Weights of a small image autoencoder: encoder norm rmsnorm.
Rows from block 3 of the encoder of a small image autoencoder, named by matrix and row number. Rows with one number belong to one neuron. Each number is 128 + 24 x the weight over its row's rms, rounded and kept within 0 to 255. All counts start at 0.
After each neuron's rows are labels from the 100 images, of 14976, where the neuron reaches its largest size: "top examples" is what is common among them. Only what is clearly more common there than usual is listed. The data: scattered letters and digits in many colours. In brackets: how many of the 100.
# u: gMLP up (value half) (encoder.blocks.3.mixer.u.weight, 768x384), inputs 288-335
# v: gMLP up (gate half) (encoder.blocks.3.mixer.v.weight, 768x384), inputs 288-335
# out: gMLP down (encoder.blocks.3.mixer.out.weight, 384x768, transposed), outputs 288-335

u.471 [121 120 101 137 135 118 112 127 129 133 106 124 120 137 139 138 133 128  87 134 132 149 141 128 127  83 133  98 141 122 127 129 123 134 124 127 132 128 136 152 112 133 147 134 129 121 121 129]
v.471 [133 182 148 126 123 118 138 130 121 108 137 114 122 122 116 117 120 107 150 131  89 109 140 132 128 162 128 123 118 114 144 114 141 115 132 133 128 118  33 115 139 105 113 108 121 143 112 144]
out.471 [125 165 142 140 129 112 158 110  76  84 117  92 118 111 118 116 114 112 128 159 116 122 147 132 146 130 131 107  93 116 152 131 106 159 135 176 172  79  76 165 132 147 128  76 122 102 124 151]
top examples: brown (46); black (45)

u.295 [129 151 108 146 145 136 119 142 146  93 105 127 133 118 127 128 135 122 143 143 119  98 151 132  78 112 152  91 137  84 138 122 191 113 115 126 138 161  98 147 145 131 123 108 134 142  86 123]
v.295 [164 140 128 125 168 127 150 150 121 115 165 114 132 131 113 105 142  95 133 135 120 129 110 116 160 178  97 131  87 145 126 132  92 129 146 126 150  95 153 115 130 100  99  90 128 111 113 114]
out.295 [151 143 153 132 138 159 136 144 118  87 149 178 192  96 116  96 102 114 175 102 123 106  99 130 107 172 128 163 110 157 111 138 145 111 135 137 127 143 149  85 156 128 112 125 125 152 142 115]
top examples: black (55); brown (45); blue (44); purple (40)

u.756 [126 132 115 129 138 130 122 131 129 128  80 131 129 128 131 131 136 121 103 127 126 138 155 130 114  61 118  73 137 127 126 130 129 126 123 128 135 137 125 145 126 130 133 135 126 131 109 126]
v.756 [127 132 133 130 122 134 136 135 129 123 148 133 140 125 123 116 121 131 157 126 119 122 100 127 141 177 147 157 122 127 132 129 141 128 128 129  91 122 115 105 135 106 111 124 131 131 135 130]
out.756 [113 124 143 147 136 100 124  96 129  89 127  90  93 134 126 116 111 129 111 158 138 135 147 134 134 131 139  97 111 124 151 123  88 156 138 176 153  96 101 177 118 165 147  94 115  93 156 154]
top examples: blue (56); brown (52); purple (45); black (42)

u.762 [125 133 117 127 136 129 123 132 127 128  77 131 128 128 131 133 138 121 102 127 126 143 157 131 116  54 116  75 135 129 126 130 128 126 124 129 136 135 125 146 124 128 132 135 126 132 110 126]
v.762 [135 131 133 129 120 135 135 128 129 121 148 134 142 126 121 124 124 136 158 127 120 115 100 124 130 173 148 161 125 121 131 127 143 130 132 132  99 122 111 103 141 115 119 121 133 130 139 129]
out.762 [ 96 100 141 138 127  77 114  98 162 155 127  95  79 156 126 140 122 137 104 144 148 146 145 138 133 110 143 130 145 120 156 108  94 151 133 136 123 109 116 161 101 158 139 130 113 105 159 158]
top examples: blue (47); purple (44); brown (44)

u.48 [139 147 157 123  85 122 162 116 110 133 148 110 129 132 117 113 105 124 160 129  91 138 129 105 167 146 132 134 117 125 129 146 151 150 143 139  94  93  13 119 109 115 110 103 148 108 141 107]
v.48 [120 128 131 113 125 117 129 120 121 137 107 129 115 131 128 131 126 118  93 135 134 152 153 122 134  72 101 102 131 136 123 136 118 123 137 128 148 124 128 158 101 129 135 129 130 119 124 114]
out.48 [125 126 187 115 110 109 188  96  62 172 150 137 135 114 115 111  87 122 131 120 138 145 132 102 163 124 120 134 115 139 140 141 110 163 140 165 120  85 107 139 109 131 110  98 132  96 170 112]
top examples: black (55); brown (45); blue (44)

u.270 [140 127 134 118 117 140 134 130 125 134 149 134 135 128 124 120 129 129 171 125 122 128  99 121 133 174 122 163 124 133 122 128 126 132 131 127  96 127 135  91 142 118 112 136 133 131 134 117]
v.270 [154 171 128 111 125 163 142 151 145 134 121 142 164 125 114 108 132  96 148  89 106 110 139 124  91 117 133  97 140 135 135 127 179 110 123 118 155 157  96 138 162  85 103 129 128 163  91 128]
out.270 [140 138 164  65 101 126 147 160 153 137 138 131 132 138 130 132 102 107 133 126 134 140 126 149 128 134 131 127 148 143 109 129 133 104 134 114 105 101 128 114 136 105 110 158 133 152 132 130]
top examples: pink (49); orange (46); yellow (45); white (43)

u.229 [132 150 130 117 104 134 154 150 132 126 101 128 134 137 125 135 126  90 115 128 115 134 134 140 120  79 156  79 155 113 136 127 170 114 114 120 116 123  78 149 122 111 109 136 131 150  90 129]
v.229 [126 109  79 145 155 132  72 123 136 124 112 117 117 136 127 133 130 148  68 131 142 137 158 128 128  99 126  97 124 121 132 123 109 123 132 124 146 145 172 145 139 143 169 144 123 112 135 134]
out.229 [124 170 146 110 118 113 170 146 138 121  81 123 104  96 106 138 119 121 119 132 154 138 164 133 144  90 119  96 132  86 174 101 114 113 152 138 185  98  88 151 116 125  85 104 148 129  84 135]
top examples: pink (46)

u.645 [139 129 104 134 136 153 105 149 146 113 138 122 131 135 129 124 137 125 152 140 131 108 111 137  94 154 184 116 152 101 137 116 166 125 118 122 100 142 136 112 177 130 122 152 125 147 115 145]
v.645 [126 138 145 130 120 129 143 123 117 132 150 129 142 119 123 117 123 134 159 120 115 117 111 121 151 178 103 170 113 141 131 131 133 128 132 130 114 119 126  96 122 107 123 117 130 123 140 124]
out.645 [124  91 117 104 147 126  75 133 205 160 133 127 106 140 116 151 139 165 125 128 145 118 111 150 105 137 137 163 163 134 110 118 100 117 134  84 113 160 186 106 138 120 142 174 123 138 132 139]
top examples: black (55); brown (44); purple (43); blue (40)

u.391 [136 123  46 145 155 141  98 141 139 100 108 126 126 134 139 131 143 127 110 136 133 129 116 146  87 114 185  89 160 112 135 123 137 126 110 126 118 147 152 133 160 131 135 161 115 138 109 146]
v.391 [121 140 127 127 138 123 127 131 130 131  98 133 125 129 130 135 137 116 100 125 123 142 159 134 127  74 102  70 129 130 129 131 127 125 129 128 149 134 106 158 117 129 133 129 127 132 111 120]
out.391 [132 116 109 117 144 135  73 145 228  97 116 109 112 149 132 148 135 153 126 141 153 121 131 180  96 138 139 119 140 125 118 100  91 100 138  96 139 144 163 117 149 133 142 159 127 130 120 163]
top examples: black (62); brown (48); blue (40)

u.21 [146 180 146 126 105 138 153 134 123 111 137 120 147 129 112 115 116 111 186 128  97 114 120 126 146 157 130 119 113 118 131 127 158 129 137 136 103 111   9 121 150 103  91 116 129 133 120 121]
v.21 [129 150 139 109 112 120 154 126 121 115 118 120 108 135 119 120 115 121 114 126 113 156 148 130 164 101  88  95 116 134 142 146 126 120 138 129 153 121  29 151 111 130 119 107 139 107 124 124]
out.21 [110 116 177 126 117 106 186 109  59 231 159 145 138 111 118 126 121 119 132 121 135 149 131  92 162 110 116 135 133 119 139 150 132 162 136 153 110 101 111 138  93 136 107 115 133 113 142  93]
top examples: blue (53); brown (52); purple (46)

u.148 [147 138  89 128 122 151 115 155 157  98 103 122 127 137 126 125 134 116 121 141 134 117 137 154  85 110 184  73 150 106 135 106 164 111 117 119 132 141  99 143 166 136 120 148 122 155 102 154]
v.148 [108 106  74 146 157 116  74 129 140 136 102 126 120 134 152 154 147 139  69 133 141 149 139 134 108  88 141 123 148 130 125 130 117 131 103 123 138 149 182 146 109 143 167 139 128 118 130 141]
out.148 [142 155 152 102 100 119 142 123 153  97 138  87 107 152 136 119 104 129 130 159 131 136 140 150 132 158 132  90 126 138 127 116 112 108 141 139 129  88 110 132 141 119 131 128 131 123 157 160]
top examples: black (43); blue (41)

u.445 [101 147 146 130 101 110 150 135 127 126 131 124 133 133 144 138 140  96 140 122 101 126 137 147 159 123 139 132 135 120 146 133 160 123 101 130 113 118  63 122  98 113 115 124 110 132 119 143]
v.445 [164 150 136 120 104 147 150 143 120 115 152 119 132 106  96 103 114 134 158 120 127 121  96 139 141 178 141 154  94 128 120 110 139 114 157 139 122 115  90 110 148 110  98 108 133 140 143 129]
out.445 [111 104  83 134 149 136  55 124 179 100 105 108  89 145 139 139 189 153 115 131 125 120 131 169 104 126 131 102 124 104 122 122 102 124 115 107 148 166 150 141 143 132 159 163 119 124 102 124]
top examples: brown (55); purple (44)

u.37 [120 127 105 132 141 121 115 128 128 128  86 131 126 128 137 139 140 125  84 127 129 147 154 135 124  63 111  92 133 135 125 130 122 127 123 127 142 133 142 149 109 130 141 130 126 128 117 128]
v.37 [116 153 129 144 138 124 145 121 102  87 146 116 131 110 123 112 139 136 152 136  96 120 125 105 122 181 124 143  95 119 141 140 130 135 137 154 123 122 107 118 141 119 128 110 134 104 145 134]
out.37 [112 156 159 124 105 109 184 103  77 105 109 105 120 121 114 119 110 109 123 141 127 142 165 134 159 110 129 107 106 128 155 124 107 146 141 169 174  76  80 173 119 142 115  84 122 110 130 141]
top examples: blue (45); purple (42); brown (40)

u.239 [142 121 127 128 112 136 132 132 134 131 154 127 129 131 124 127 122 141 164 124 130 110  92 128 122 197 165 162 134 126 125 123 136 123 125 121  87 128 137  94 142 125 115 131 131 129 143 136]
v.239 [152 114  91 129 142 155  83 165 157 134 135 154 125 126 142 156 159 125 124 125 132 122  99 153  66 140 129 132 144 125 116 125 136  96 115  96 123 192 173  95 133 128 123 142 135 154 123 119]
out.239 [123 122 154 109  82 102 149 117 142 158 126 112 117 146 124 132 111 127 128 128 143 141 135 136 164 123 139 132 123 139 126 109  84 136 127 124 117  87 114 128 118 129 120 129 120 107 164 157]
top examples: pink (56); yellow (48); orange (47); white (41)

u.25 [125 129 110 129 138 124 120 129 128 128  85 128 125 131 134 135 135 125  99 130 129 142 155 131 117  59 120  79 133 127 126 129 126 129 126 129 136 132 132 144 121 130 136 131 126 127 116 129]
v.25 [124 162 140 140 123 127 142 134 129 110 138 125 144 118 124 112 133 112 163 137  92 118 120 130 126 155 144 118 114 121 144 134 164 118 124 128  97 117  59 131 136 127 110 118 125 138 128 127]
out.25 [112 132 150 135 127  99 146  81  98 132 136  93 105 141 123 118 110 126 121 146 129 146 151 121 143 124 136 117 110 129 157 135  94 173 140 182 153  97  92 171 112 152 136  98 119  99 171 142]
top examples: blue (42)

u.187 [143 169 151 100  90 132 153 110 115 103 143 114 154 122  92  96  96 113 169 145 107 128 114 110 146 145 102 126 107 150 130 147 132 131 146 145 122 102  44 130 138  98  88 104 140 126 136 108]
v.187 [123 117 110 142 148 112 102 119 129 124 112 117 115 129 141 136 130 133  79 136 134 142 151 124 130 102 118 101 124 126 128 124 115 139 131 129 147 130 145 165 119 143 161 127 121 114 131 126]
out.187 [121 136 195 110  92 111 195  93  71 184 132 132 132 113 113 114 121 107 126 122 122 167 139  87 160 118 117 124 115 130 137 146 129 146 123 142 127  97 105 135 112 117  98 111 133 112 142 111]
top examples: black (62); brown (55); purple (48); blue (44)

u.560 [148 136 134 114 114 151 139 139 132 120 149 140 145 119 116 116 125 126 175 121 126 111 103 133 108 169 139 154 125 135 125 124 141 117 136 125 104 133 123  92 156 117  97 133 129 146 131 127]
v.560 [132 124 104 143 127 108 135 123 124 141 101 131 125 132 141 128 131 119  97 115 120 143 146 130 144  91 138  89 140 118 139 134 148 141 120 133 136 126  93 148 104 124 131 120 118 133 120 136]
out.560 [144 131 164  87  82 129 202  99  77 224 158 133 132 129 126 110  86 122 131 126 106 145 123  85 163 134 125 132 121 132 133 143 141 144 119 131 102 106 115 119 118 102 110 124 137 123 170 109]
top examples: pink (41)

u.550 [147 138  86 135 114 153 113 154 141  97 117 117 130 136 133 124 142 121 134 134 133 108 127 147 100 139 210  99 150  99 147 115 162 117 104 130 108 132 121 124 173 127 122 153 117 148 111 153]
v.550 [138 131 113 137 148 134 129 144 135 112 132 147 145 119 115 134 137 132 154 122 127 110 115 132 103 173 117 160 120 145 133 119 137 109 130 115 137 146 155 104 134 117 120 118 133 150 124 127]
out.550 [148 138 142 102  82 101 146 138 148 168 134  99 124 151 134 151 122 124 131 120 128 139 130 145 145 140 136 145 137 135 112 103 130 119 123  87  97 102 114  73 128 104 102 148 129 126 156 151]
top examples: black (62); brown (51); blue (42); purple (40)

u.573 [140 180 127 128 118 144 138 149 141 131 133 131 147 130 116 136 131 101 158 114  85  88 126 143 104 163 140 124 135 112 130 130 183 105 115 122  72 149   0 101 148 109 109 145 130 161 121 124]
v.573 [111 187 134 127 102  95 134 153 176 111  78 136 130 135 140 136 120  83 134 103  92 160 168 183 156  72 122  90 136 128 139 127 136 101 121 122 139 129  71 154 115 108 124 149 103 135  83 156]
out.573 [127 143 164 130 118 121 157  91  89  90 138 104 120 122 124  91 103 122 127 147 123 141 140 119 150 137 127 106  94 143 133 144  85 161 139 195 156  87  98 165 121 145 136  85 126  79 167 136]
top examples: pink (53); white (50); orange (48); yellow (42)